From a checkpoint of a small segmentation model.
Model: 48-pixel images, encoder arch vit, encoder norm rmsnorm, encoder moe soft, encoder patch size [8, 8], encoder layers 6, decoder norm batchnorm.
Training: muon at rate 0.0076, 10600 steps, batches of 128.
Data: trained on scattered letters and digits in many colours, 195000 training examples, 7.0 epochs.
Rows from block 2 of the encoder of a small segmentation model, named by matrix and row number. Rows with one number belong to one neuron. Each number is 128 + 32 x the weight over its row's rms, rounded and kept within 0 to 255. All counts start at 0.
After each neuron's rows are labels from the 100 images, of 14976, where the neuron reaches its highest value: "top examples" is what is common among them; "colour at peak" is the nearest of a few named colours to the mean colour under the peak. Only what is clearly more common there than usual is listed. The data: scattered letters and digits in many colours.
# fc1: MLP up (encoder.blocks.2.mlp.fc1.weight, 1152x192), inputs 0-95
# fc2: MLP down (encoder.blocks.2.mlp.fc2.weight, 192x1152, transposed), outputs 0-95

fc1.724 [115 181 140  91 138 140  76 123 126 100  54  83  70 100  89 136 117  99  90 171 178 130 127 128 105  75 117 166 116 144 131 118 183 186 125 110 151 137 129 134 161 148 135 177  94  98  89  75 135 123 143 179 131 198 105 161 145 165 108 159 128 161  83 160  61 117 107 131 121 149  79 121 128 129 124 116 117 160 120  90 136  92 104 134  76 155  90 129 121  96 145  88 114 182  65 135]
fc2.724 [127 131 134 163 171 217  72  92 112 232 179 212 145 149 187  83 193 150 117 110  84 140 119  94 209 167 126 102 121  79 156 131  85 126 144  89 131 153 128 184 101 102 120 136 110 161 110 133 117 133 100 101 130  64 111 133 136 152 169 105 123 120 161 143 161 154 144 165 181 140 170 109 123  77 178 113 135 180 115 137  83 130  89 165 136  26 122 117 144 115 137 192 131 120 171 120]
top examples: yellow; white
colour at peak: brown

fc1.90 [139 119 194 129  57 106 194 151 169 149 101 116 106 199 116  59 149 124 130 125 131 169 135 170 120 122 138 121 103 130 155  61  87  99 132 143 143  59 156 106 114 117 134 107  31 131 159 153 124 156 182  96 146 114 101  99 108 133  97  69 156 149 125 102  97 140 141  65 173 117  99  64 121 114 101 148 130 128 126 124 156 232 115 150 133 113  77 116  48 131 109  77 109 126 129 117]
fc2.90 [168  95  56 125 109 156 167 179 124 146 102 183 156 124 111 135 124 101 110 117 113 150 138  84 188 131 142 119 174 100 161 140 164 140 186 169 118 134 164 167 110  97 145 113 121  83 111 117  90 118 197 124 119 172  90 149 153 164 123 102  80  86  97 133 106 175 178 130 139 124  97 123 191  81 109 167  74 131 161 145  42 129 135 110 210  46 156 115 118 133 142 188 131 127 111 120]
top examples: the character M
colour at peak: brown

fc1.763 [ 45 167 185 104 136 164 163 121 106 140 114 111 185 111  97 106  82 102 181 181 150  97 121  93 152 123 174 170 141 179 163 106 109 151  62 109 101 159 111 140 128 143  91 135 104 170 146  91 119 121 133 109 160 117 134 152 120 149  77 102 157 131 185  94  89 162 128 153 124  66 139 144 119 144  38 165 188 122 134 158 139 148 107  72 163 171 136 116 145 120 143 181 109 109 129 128]
fc2.763 [ 91 167 148 125 138 123  49 111 125  78  82 119 123  98 163 160 105 107 124 152 177 114 125 111 135 180 131 165 171 164 118 128  86 113 103 144 159 114 112 156 141 154 118 116  74 164 118 100 166  83 134 175 108 116  83 142 150 102 101 127 231 110 134  76 167  93 104 156 114  80 143 112 118 118  98 168 170 125 167  89 153 125 114 141  65 110 171 135 144 150 122 150 129 114 164 133]
top examples: yellow; white; orange; pink
colour at peak: brown

fc1.484 [183  91 129 160 127  85 121 128  96  78 123 157 174 118  50  87 132  89 106 135 129 152  73 118 131 183 109  77 159 162 159 127 133 112 170 166 154 122  49 129 152 124 104 142 144  64 112 159 137 112 105 107 167 115 174 125 153 108 119  88 150  97 152 129 116 118 124 102 173 105 100 145 167 183 127  79 145 118 123  87 109 125 168 147  59 106 104 136 154 154  74 118 163 133 175 102]
fc2.484 [130 147 135  84  91 136 140 169 126 177 101 155 109 211 143 167 132 163 164 103 114  82 178 147  47 113  98 138  87 113 134 130 144 146 159 107 127 171  99 114 133 171 138 103  78 130 167 150  86 150 109 165 154 107 136 115 139 118 138  57 197  89 144 149 140 141  99 155 113 185 193  72 115 124 115 138 104  99 141  90 146 134  92 119 109  60 147 111 136  58 150 137 105 121 143 134]
top examples: purple; the character W
colour at peak: pink

fc1.403 [114  66 120 114 157  88 129 105 116 134 179 199 131 117  98 109  86 117 131 116 181 154 169  94 119 151 128 117  84 174 112 163 163 130  96 122 116 136 149  92 124 177 106 128 186 123  62 149 146 117 165  86 119 156 131 168 108 203 123 148 159  69  77  88 181 137  95 127  99 127 133 141  85 127  57 143 121 125 134 109 173 143 111 189 122  76 172 175 109 111 139 154 122 132 139 115]
fc2.403 [106  94 152 104 104 170 112 109  78  92  99 123 128 163 121  76 115  84 161 150  85 135  88 141 134 117 213 119 116  41 101 128 129 107 178 189 112 160 101  99 128  99 165  67 144 139 136 146 126 125 125 177 160  65 203 225 129  89 142 102 112 134 100 184 118 118 138 128 144 119 166 154 147 100 151 127 174 107 136 177 128 111 160 101 126 142 128 172 103 112 144 136 188  91 101 192]
top examples: yellow; white
colour at peak: brown

fc1.459 [148 135 167 167 132 162 123  39 164 122  46 139 147 101 150 149 122 160  85 154 164 143 120  79 150 155 149 165 107 148 130  55  95 137 183 160 103  79 123 111 160 192 103 137  88 118 142  84 117 146 134  61 103 170 109 135 147  76 119 136 161 128 151  57  94 179 105 158  63 142  85 114 144 109 252 135 113 106 123  84 173 108  68 175 122 130  99 120  75 135  93 146 130 104 101 142]
fc2.459 [121 123  61 160 108  52  87 173 128  91 124 135 127 128 122 173 126 130 120 130 123 118 121 144 114 126 125 157 113  96 150 192 103 127 105 162 159 146 146 143 106 117 129 164 165 119 106 178 169  70 117 155  88  63 108 168 136 131 142 114  75  79 104 166 102 148 203 170 123 139 147 153 147 119 108 114 128 106  90 182 114 185 144 115 138  94 137  76 118 155 119 142 102 145 135 111]
top examples: yellow; white
colour at peak: brown

fc1.184 [ 96 128 140 121 101 116 104 167 162 157  91 161 209  97 125 101 113 116 159 141 108 135 151 114 151 114 115 146  81 141 139 143 147 118 118  92 147 111  88 120  93 124 112 190 188 131 137 152  79  85  96 170 109  92  67 145 157 123 192 182 105  44 142 189 138 132  94  72 102 139 148 109 169 135  63 137 134 148 111 122 138 107 127 101 114 126 140 115 183 147 154 116 167 108 163 111]
fc2.184 [113  64  88  91 128 177 113 122 132 132 125 164 108 109  77 105 135 117 127 182 116 103 156 100 135 162  88 145 109 106  51 126 176 124 175 164 120 136 117 120 159 133 117 131 146 145 119 125 139 172  96  99 142 152 193  90 116 124  55 114 123 155 166 132 145  77  66 162 109 132  97 128  99 162 142 138 110 147 157 120  66  65  93  84  93 136 134 174 112  85 110 125 157 154 137 124]
top examples: black
colour at peak: brown; grey

fc1.151 [228 127 199  73  67 111 137 163 114 174 175 145 159 115  93 134 140 142 132  95 117 137 157 108 119  77 154 149  84 102 150 141 144 114 189 163 128 137  97 102 111 137 110 130 173 150 163 155 137 144 108 102 151 147 150 138 121 192  93 115 139 174 161 163 106 214 137  89 123 105 146 117 136 169 133  71 121 120 212 150 130  97  88  66 148 179 115  92  77  98 135 119 102 143 113  80]
fc2.151 [122 164 106 188 148 168  85 107 118  79 138 160 159 149 101 172 147 129 140 155 108 105 129 161 150  81 139  78  92 174 157 144  83 152 114 144 114  93 146 144  90 120  70 118  90 117 121 161 122 133 141  92 110 114 199 147 139 184 104 116 100 152  54 112  93  92 119  87 172 156 112 118 226 136 112  86 107 162 100 122  69 114 139 173 152 157  76 164 159  66 112  97 167  94 118 128]
top examples: yellow; white; pink; orange
colour at peak: brown

fc1.270 [120 126 107  67 156 174 173  85 129 165 135  98 107 127  95 158  84 113 146 114 133 112 158  94 118 111 158 114 198  94 126 155 144 135 122 166 180 128 151 148 173 152 207  95  57 134 162 159 112  81  86  84 112  83  86 120 129  95 128 175 114 124  83 120 153 152  83  67 130 125 148 152 126  97 126 101  99 130 202 103  89 148 102 159 122 117 114 145 104  76 143 217 105  92 198 200]
fc2.270 [ 70 134 107 157 225 109 115 127 110 126 157 158 172 133  96 181 151 130 157 216 151 132 155 113  98 182 179 138 137 120  96 102 115 165 134 144 139  95 165 186  97 114 165 142 182 123 107 149 135 212 168 160  91 170 109  84 171 130 131 106 137 150 199 146  75 136 172 128 101  97 120  69 146 129 139  60 147 157 161 177  53 149 147 115 130 112 172 147 146 121  95 151 132 113 104 159]
top examples: white; pink
colour at peak: brown

fc1.33 [199 112  90 137 110 105 130 157  71 163 177 166  81 155 106 120  80 175  71 141 104 154  91  80  81 118 132 143 105 110 154 127 155 154 169 151 141  88 234 136 166  99 150 143 147  99 140 126 103 139 187 116 132 119 129  86 128 165  87  48 113 167 130 182 130  57 119  90 127 139 132 189 126 109 142 157  97 145 119 152 133 110 126 117 172 152 157 174 173 133 129 158 106  69 149 141]
fc2.33 [ 95 114 155 121 169 132 118 192 123 117  76 136 103 122 141 153 139 135 113 156 128 137 142 149 101  69 144 173 109 107 110 136 151 137 148 145 135 150  84 103 137 133 144 100 126 114 120 106 153 153 136 109  56 121  99 110 153 136 130 104  57 205 148 118 112 152 161 158  83 132 132 125 103 143  98  64 121  67  32 158  99  89  92 190 155  95 133 173 109  84 161 115 159 151 177  97]
top examples: white; orange; yellow; pink
colour at peak: brown

fc1.759 [147 158 181  74 100 141 152 132 111  66  97 104 151 105 117 137 115 126 147 105 135  85 110 150  83 155 140 126  78 161 121 227 119 110 137 120 161 166 130 157  86 137  89  84 164 110 138 102 109 127 189 162 132 141 141 109 182 119  98  88 191 120 121 191 134 137 102 148 162 107 124 141  83 124 123  82 150  77 119 135 128 111 159 174  88 107 123 189 160 141 101 175 150 206 135 129]
fc2.759 [ 91 136 114 199 140  77 101 111 155 172 120 217 131 135 122 106 124 125 153 129 148  81 140 173 163  63 164  96 158 118 134  78 104 127 120 124 130 154 156  92 183  86 124 108 115 127 183  86 103 128  81 100 160 146 199 114 143 193 122 142 124 128 139  91 105 147 177 117 111  97 138 150 155 168 154 165 165 117 143 127 162  84 138 142 129 135 141 161  94 111 134 123  49  72 115 153]
top examples: white; pink
colour at peak: brown

fc1.290 [ 76 115  74 120 180 118 130 152 134 117 149  96 170 149 130 118 122 101 120 136 112 139  82 114 133 155 157 104 130  96 168 117 147 180 153 104 142  75 123 131 174 131 119 107 110 150 126  91 147 164 101 157 111 111 158 122 125 124  99 124 134 125 109 103 135 102 136 132 103 115 209 132 145  98  88 195 127  63 117 100  97  77 144 118 120 160 131 134 115 151 145  92 132 107  58 133]
fc2.290 [119 141 133 136 225 132 114 135 123 123 120 117  67  99 120  94 127 118 147 120 140  87 114  69 120 110 152 108  68 214 131 106 144 172 107 164 153 169 118 132 150 136 137 186  80 169 129 118 122 153 136 134 112 153 159 138 134 174 177 179 125 117  93  92 108  95 141 120 186 135 106 132 117  99 180 113 118 182 120 195 168 177 129 187 126 165 168  99 135 125 179 155  97 141  88 127]
top examples: pink
colour at peak: brown

fc1.699 [164 119 158 196 151 132 160 106 198 140 187  81 130  85 119 121 125 118 179 150 110 108 117 114 122 106 145 157 145 108 118 143 145  58 167 137 159 141 139  86 116 156  72 119 124 148 201 146 146 139 121 176 111 200 162 153 127 133 107 107  76 140  60  98 142 105 128 132 112  91 129 154 180 178  83 120 139  82 157 145 153  95 180  79 133 101 159 112 105  91 155 135 171 120 133 129]
fc2.699 [120 100 119 106 162 177  69 134 128 151  70 141 161  84  77 114 106 146 136 115 132 137 184  59 155  97 171  89 126 147 185 174 124 125  75 145 122  76 139 110 198  73 167 179 100  51 158 138 112 120 183 112 110 123 115  95 129 224  96 151  97  74 118 122 128 130 114 145 136 137 203 151 135 140 146 129  89 137 142 164 138 139 155  88 136 169  99 163 134 103 105 172 141 106 109 146]
top examples: pink
colour at peak: brown

fc1.282 [150  81 133 167 199 101 148 133 152 110  76 122 137 127 126 154 113 184  96 144 120 187 113 154 109  54  94 144 140 176 122 115 134 123 116 122 113 161 167 130 141 101 106 124  79 121  84 143  99 114 149 155 118  80 175 148  63 104 155  51 133  80 121 107 160  98 103  65  78 133  83 155 122 190 192 129 197 118 129 180 149 147  71 119 114 130 106 152 152 127 106 142 136 147  96 155]
fc2.282 [ 58 152 152 114 145 110 142 129 118  84 196  90 145 173 106 143 147 105 162 160 133 133 150  81  80 197 191 116 133 108 198  62 125 123 115 141 126 144 207 127 110 139 140 116  69 170  98 190 123 149 186 138 151 106 150 126 122 108 180 143 108 133 153 111  97 117 184 126  99 185 123  84 103  99 121 104  97 164 127 125 141  74 136 148 133  92 145 165 155 162  76 135 166 148 161 158]
top examples: black
colour at peak: pink

fc1.225 [181 118 174 189  83  80 122  57 167 138 112 122 127 174 174 143 117 103  95  92 150 121 208 110 131  93  57 131 131 101 146 171 126  73  28 131 122  75 117  93 136 130 155  98 171 138 147 179 137 168 141 163  94  63 127 166  76  76 142 118 119 164 154 104 172 141 133  66 117 113 151  86 148 144 131 106 129 126 196 108 104 122 118  93 127 126 117 118 177 123 157 117 151 141  90  72]
fc2.225 [151 175 144 134 111 190  75 122 116 114  76 168  68 106 114 159 124 114 120 187 105 106 138 152 123  48 155  81 134 184 155 127  67 169 131 142 126 144 159 125 160 144 152 115 146  92  49 134 100 109 184 135 137 167 144 164 106 145 118 169  88 150 109 140  65 128 102  95 114 152  97 133 132  97 161 180 131 138 121 188 148 156 143 108 159 146 120 143 145 118  86 115  54 116 155 162]
top examples: the character 9
colour at peak: brown

fc1.243 [151  82 136 118 124 107 143  77 127 107 117 112 146 144 144 116 182  92 157 106 155 107 198 108 135 102 146 126 142 114 198 136 169 111 129 139 153 157 150 153 146 171 115 127 125 123 178 159 159  67 164 130  96 139  86 111 137 120  84 173 142 153 112 160 129 106 116 110  92 138 133  90 167 135 200 144 124 168 154 153 165 140 150 171 180 149 144  94  97 113 133 126 108 132 123 148]
fc2.243 [105 162 108 125 124 138  81 152 160 141 123  89 156 157 123 170 128 122 174 147 126 143 167 147 152 167 119 128 136 175 195 107 133 153 104  95 114 101 187 118 128  89 155 152  94 114 114 130  97 149 132  91 145 145  92  93 100  82 109 145 120 132 154 119  87 161 131 144 135 126 199 161 163 133 132 117  90 143 135 126 111 212  90 108 119 147 189 149  98  96 144 121 111  57 165 133]
top examples: the character Z
colour at peak: brown

fc1.293 [ 76 169  85 105  80 102 119 141  91 110  95 133 122 174  74  52  74 166 155 153 149 166 120 173 102 134 130 134 131 159 137 175 132 167  78 152  94 140  98 149 179 152 160 146 140 149  53  65 117  99 150  91 102 114 151 180 167  81 126  92  77  83 126 120 119 130 177  91 157 199 153 181 139 158 134  59 150  99 162 155 103  82 125 146 143 152 177 100 127 119 148  69 135 117 174 148]
fc2.293 [104 147 124 111 128  85  91 132 114 146  81 145 128 162  79 120 170  69 116 126 122 100 127 103 160 121 100 191  99 127 131 159 135  96 239 153 141 134 145 197 126 104 108 119 142 156 154 111 113 165 152  81 186 129  87 187 132 149 151  84  94  98 178 156 143 195 136 216  89  92  47 133 156  88  98 151 133 112 167  81 102 115 128  75 107 127  91 145 166 130 112  92 143 104 148 123]
top examples: white; yellow; the character W
colour at peak: grey; brown

fc1.250 [142 157 120 110 140 122 149 137 111 156 125 106 134 130 183 137 136 120 156 158 134  69  92  56  83 154 110 168 121 164 151 138 221 109 166  95 143 181 148 138 113  98 109  74 182  81 129 182  96 124 121 148 157 128  94  58 124 164  88 167 109 125 148 118 146 169 158  75 112 155 134 146 143 132 118 115 131  85 131 176 106 138 242 139 158 190 135 111 185 177 121 106 123 138 126  74]
fc2.250 [107 159 186 118 104 103 128  81 144 136 124 127 156 113 173 124 168 131 192 119 115 181 149 154 108 118 101  84 142 161 117 112 150 154 124 138 128 133 169 142 190 106 129 114 100 146 180 132 113 125 162  87  69 204 140 140 105  93 125 161 157 115  97 152 134 179  66 111 118 192 120 109 142 179 175 180  73 137 187 170 154 111 108 129 128  99 119 146 162  54 112 126  81 134 164  90]
top examples: the character N; the character W
colour at peak: brown

fc1.557 [126 142 115 129 116 134 161 140 161 125 107  63 137  87 137 148 130  72 153 116 198 147 139 109  91 106 144 169 106 160 134 114  92 138 141 126 146  92 126 148  67 116 173  92 122 115 111 101 117 137  70 152 157 179 124  94  93 153 153 117 129 160 173 160  94 199 125 110 148 165 151 101 117 134 102  91 139 131 139 157 181  74 150 164 120  98  89 139 136 156 130 141  99 104 118  82]
fc2.557 [163 122 157 136 130  92  57 120  64 176 174 166 122 172 131 130 123 135 110 113 100 104 127 131 135  80 124 101 132 118 165 106  91  83 133 184  90 161 138  84 165 108 117 153 122 129 116 114 179  72  93  92  94  73 189 144  91  71  97 103  89 114 117  76 134  79 110 140 152 111 138 102 159  99 171 117  84 128 139 142 145 116 154 115 161 160 170 142 167  87 103 140  80 156 133 106]
top examples: black; brown
colour at peak: pink

fc1.89 [108 179  80  95 118 104 115  85  83 112  92 127  91  85  92 162 103 162 139 133 105 122 128 151 154 124 121 123 139 107 172 126 136 108 100 149 127 118  86 142 111 113 128  97  50 123  87 161 111 126 186  79 129 144 111 138  84 171 147 147 125  96 133 164 136 157 149 186 148 115 167 110 118 142  32 142 169 100 147 191  73  65 103 192 128 126 137 136 168 119 177  82 124  71 102 154]
fc2.89 [ 72 117  72  80 121 110 139 146  82 179 137 177 187 122  86  84 117 117  91 146 160 113 157 107 201 136 103  89 194 120 161  81 138 117 127 147 122 116 138 125  99 202 160 180 190  75 162 103 105 139 174 154 217 179 136 170 163 149 114  99 108 121 137 150 108 114  82 107 119 109  41 122 117 105 126 129 134 127 156  96 100 147 114 129 190  80 100 156 165 125 113 144 118 148 153 111]
top examples: black
colour at peak: grey

fc1.122 [106 123 151 116 130  93  94  96 117  80 120  91 125 162 116 106  88  99 172 125  79 116  73  57 124  91 141 165 143 122 129 159  93  93 135 151 108  72 143 109 140 202 126 122 129 111 115  98 122 163 105 105  96 129 132 141 138 170 144  94 102 160 158 131 100  91 127 156 141 152  95 157 103 154  79 173 138  96 109 115 164 133 117 143 192 119  84 146 124 114 119 121  80 148 132 127]
fc2.122 [145 132 162 142 141 138  74 158 145 115 105 176 133 137 137 190 130 141 168 147 133 147 209 166 155 101  99  93  41 100 164 107 119 140 101 118 121 179 156 148 163  99 133 109 204 134 102 111 175 143 154 133  93  62 147 156 124 124 136 132  95 149  74 121 121 133 150 120 156 114 120 102 126  94 151 101  90 148 136 146 146 139 137 159 107 109 202 159 146 152 177 109 157 116 167 108]
top examples: white; yellow; pink
colour at peak: brown

fc1.756 [ 84  89 143 148 157 112 108 108 103  90 114  97 120 128 163 183 143  96 149 194 116 110 207 162 146  91 144 156  97 152  93 107 109 119 114 173 112 142 150 129 146 141 152 102 175 177 190 129 178 130  84  33 104 112 207  95 129 142 110 128 133  96  93 141 144 138 124 114 114 137 209  89  76  91  94 117 178  60 171 114 140 126 197  84 138 181 141 118  66 148 150  88 129  73 121  80]
fc2.756 [167  89 101 132  89 105  71 106 119 109 114 151 134 121  67 108 112 180 138 123 113 110 160 135 138 116 141 146 133  63 172 142 141 118  98 134 186  93  94 127  61  84 105 149 178 134 113 207 119 107 120 162 101 108  49 165  83 115 155 203 129  85 143 126 138 140  98 132 118 134 113 105 168 158 130 123  92 166  97 172 163 128 111 152 179 102 132 117 215 123  86 186 178 161 121 134]
top examples: pink; the character E
colour at peak: brown

fc1.662 [116  98 135 163 158 149 161 103 105  89 114 152  83 132 132 108  94 161 106 112 128 139 142 170 150 121 141 132 113  86 130 113 160 110  95  99 139 100  97  88 132 117 135 143  54 164 121 118 125 145  74 109 128 135  68  79 191 159 127  81 183  73  65 133  76 195 136 118 189 107 137 114 133 161 145 186  90 100  90 128 184 148  57 117 198 128 162  79 106  99 121  97 129 149 167 163]
fc2.662 [107 148 120 116 160 116 114 192 154 139 122 171  98 117 100 112 152  65 114 143 136 160 136 131 135 180 118 106  54 151 153 194 109 141 207 110 121 153 142 166  91 146 120 143 114 155 110 112 109 159 133 149 142 106 160 169 163 132 133 137 123 121 173 147 141 144 135 124  59  80 102  90 169 178 114 103 102 120 228 140  55 154 157 167 120  87 122 119  86 161 106 153  88 147 116  82]
top examples: the character M
colour at peak: grey

fc1.214 [157 134 164 114 158  87 109 126 145 112 145 193  89 120 150 214 104 121 139 124 140 158 127  98 134 108  69 121 162 153  49 142 115 107 163 108 141 145 105  80 179  98 142 164 137 128 122  93 151 151 164 107 118 152 123 141 119 148  83 136 173 136 157 137 133 144 182  69 184 162 111 138 150 145 157 105 143 180 184  73 106 183 146 172 113 122  73  58 147 122  92 126 162 131 100 121]
fc2.214 [164 152 146 119  95 176 124 100  55 136  75 155  96 159 108 184 155 144  89 171 194  98 171 200 143  99  93 172 137  60 107  90  92 100 137 154  74  98 108 108 130 116  86  89 128 103 144 169 123  97 146 169  61  95 104 155 163 177 131 126  85 153 108 159 121 137 133 146  88 159 150 133 135 113 140 131 168  93 127 131 112 153 119 140  61 104 171 153  84 135  85 114 120 107 119 121]
top examples: the character N
colour at peak: brown

fc1.348 [139 170 103  85 126 171 133 120  94 114 140 144 120 172 154 117 101  65 131 107 132  97 158 146 123 119 103 125 133 140 121 137 134 121 159 136 126 131 133 124 171 122 100 150  96  95 209 176 138 151 123 212 110  88 113 109 141 143 134  76  54  82 128 119  67 155  84  79 121  93 145 112 102 114 152 141 136 125 178  92 176 144 129  37 115 168 142 104 151 120 196  99  83 194 132 114]
fc2.348 [128 141 165 128 118  82  33 136 149 166 156  98 120 118 157 162 129 104 126 111 175 166  99 137 184 143 128 123 139 147 116 106 176 135 135 192 156 176 143  87  99  98 153 122 151 128 135 145 178 177 166 105 141 108 124 161 182 158 180  54 129 179 133 106 189 107 150 128 120 128 149 120 106 120 115 147 149 139 113 131 132 147 164 162 119 152 152 130 147 110 136 155 108  82 123 167]
top examples: yellow; white
colour at peak: brown; grey

fc1.733 [ 73  77 119 119  91 155  41 112 109 140  84 151 172  56  99 138 134 101 123 140  88 173 126 131 220 138 100 152  94 107 158 139 129 144 151 131 133 144 149 156 128 104  89 118  98 108 106 147 155 112 109 110  94  67 142 152 181 138 124 124  71 146 157 185 113  93 129 130 112 119 130 156 132  41 102 202 125 121 185 157 136 123  99 157 122  70 110 158 152 160  89 133 148 124 115 112]
fc2.733 [ 89  65 109  87 119 126 216 100 106 187 146 160 180 104  70  40 154 158 134 178 103 139 146 144 137 168  94  85 112 127  80  96 152 112  92 137 164 125 124  91 101 140 119 145 132 106 116 159  79 170 166 125 150 153 148 140  57 171 103 172  90 164 159 168  99 145 121 123 165 124 122  85 108 133 163 127 125 162 100 104  51 139 129 155 148  89  36 154 200  92 124 100 160  99 109 114]
top examples: black; white
colour at peak: grey

fc1.45 [128  51 142 160 141 172 128 132 140 126  95 184 120 154 131 142  80 165 160 154 148 130  87 144 142 155 164 165 130 168 136 142 120 202 116 120 114  71 179 137 138  83 205  93 168 104 140 126 148  88 151 191  94  94 133 132 128 133 105 126 180 111 155 114 127  95 206 144  81 162 133  68  85 185 139 173 109 132 113 205 158  80 159 163 153 175 165 160 155 185 130 182 131  80  98 155]
fc2.45 [143 194 125 109 142 139 103 117 151 108  90 118 196  90 126 119 145 145 185 153 116 161 133 124 147 123 117 129 104 147 106 128 105 114 136 138 136 125 115 126 114 136 151 140 154  82 138 136 174  86  69 128  71 145 139  85 148 102 151 112  53 131  65  84  76 172  83 123  93 145 109 145 160 128 165  51 108 130 104  66 156 113 153 107  99 114  64  93 157 135 137  97 102 109 120  84]
top examples: purple; blue; count: six
colour at peak: pink

fc1.318 [195 146 116 115  82 135  64 119 105 100 138 144 178 127  97 106 126 117 136 145 154 129 118 102 122 119 127 136 107 131 109 140 151 164 143 117 133  96  63 129 166 129  57 167 101 152 179 153 196 138 117  75 157 195 121 151  91 188 123 164  95  66 128 114  79 138 123 135 139 107 182  70 118 105  93 126  81 121 144 117 173  85  66 105 146 144  79 158 113 132 139 152 126 161  92  99]
fc2.318 [107 112 102 157 110 137  30 153 128 163 155  98 129 124 133 165 143 139 111  96  55 100 174 125 149 109  72 164 172  67 175  59 107 181 165 163 144 139 171 123 157 166 132  94 167 135 144  93 109 157 125 107 117  55  96 105 122  68 106 129 164 190 119 139 105 146 139 116 119 190 179 147 131 115 139 130 122 127 129 144  85 102 186 191 104 127 118 121 100 171 161 166 114 142 135 118]
top examples: yellow; white
colour at peak: brown; grey

fc1.558 [100 132 141 145 134  93 135 142 167 116 163 102 105  97 255 143  95 151 139 117 116 125 195  95 140 166 135 143 108  80 110 152 146 163  87 102 106  94 121  77 114  74 154  72 103 120 165 184 128 175 107 108 131  50 110 125 130  68  83  80 173 169 182 110 155 157 186 127 151  88 159 150  78 124 138 125 144 171 163 202 158 120 147 154  83 113 128 160 132 120 121 133 128 102 119 108]
fc2.558 [123 105 136 139  91  88 117 117  97 169 146 186 131 129  20 118 136 121  40 140 202 159 143 120 117  61 101 155 111 141 123 102 100 140 116 141 130 158 100 174 141 176 132 112 112 160 132 116 109  88 161 168 131 184 180 215 127 141 146 136  68 172  81  97 143 141 100 161 156 126  90 124 137 109 113 134 149  65 103  41 108 159 136 127 141 147 121 127 148 141 115  77 187 153 124 103]
top examples: purple; the character 5
colour at peak: pink

fc1.512 [134 151 123 166 116 148 153 106 138 112 164 139 151  93 135  78 101  84 173 138 114 114 113 152 153 150 111 128 107 152 139 216 105 105 153 137 104 139  86  84 165  32 121 120 159 135 141 179 128 142  76 116 128 153  66  77  72 180 178 169 139  97  75  97 156 165 174  87 112 132 161 121 126  76 110 214  98 166  90 118 150  94 107 131 162 109 168 162 157 109 155 170 199 161 105 130]
fc2.512 [100 104 126 110 144 163  93 135 108 157 125 147  82  87 171 178 144 164 182 138 132 165 194 136  92 124 136 134 113  68 115 117 107 171 157  98 174 172 120 129 140 163 142 152  81 131 105  62  98  62 129  96 101 111 175 154 197 107 119 125 111 163 121 171 127  65 120 160  85 124 140 121 126 131  85 118 151 112 112  93 103 130 211 117 125 143 111 100 133 129 128  87  77 173 142  56]
top examples: black
colour at peak: brown; grey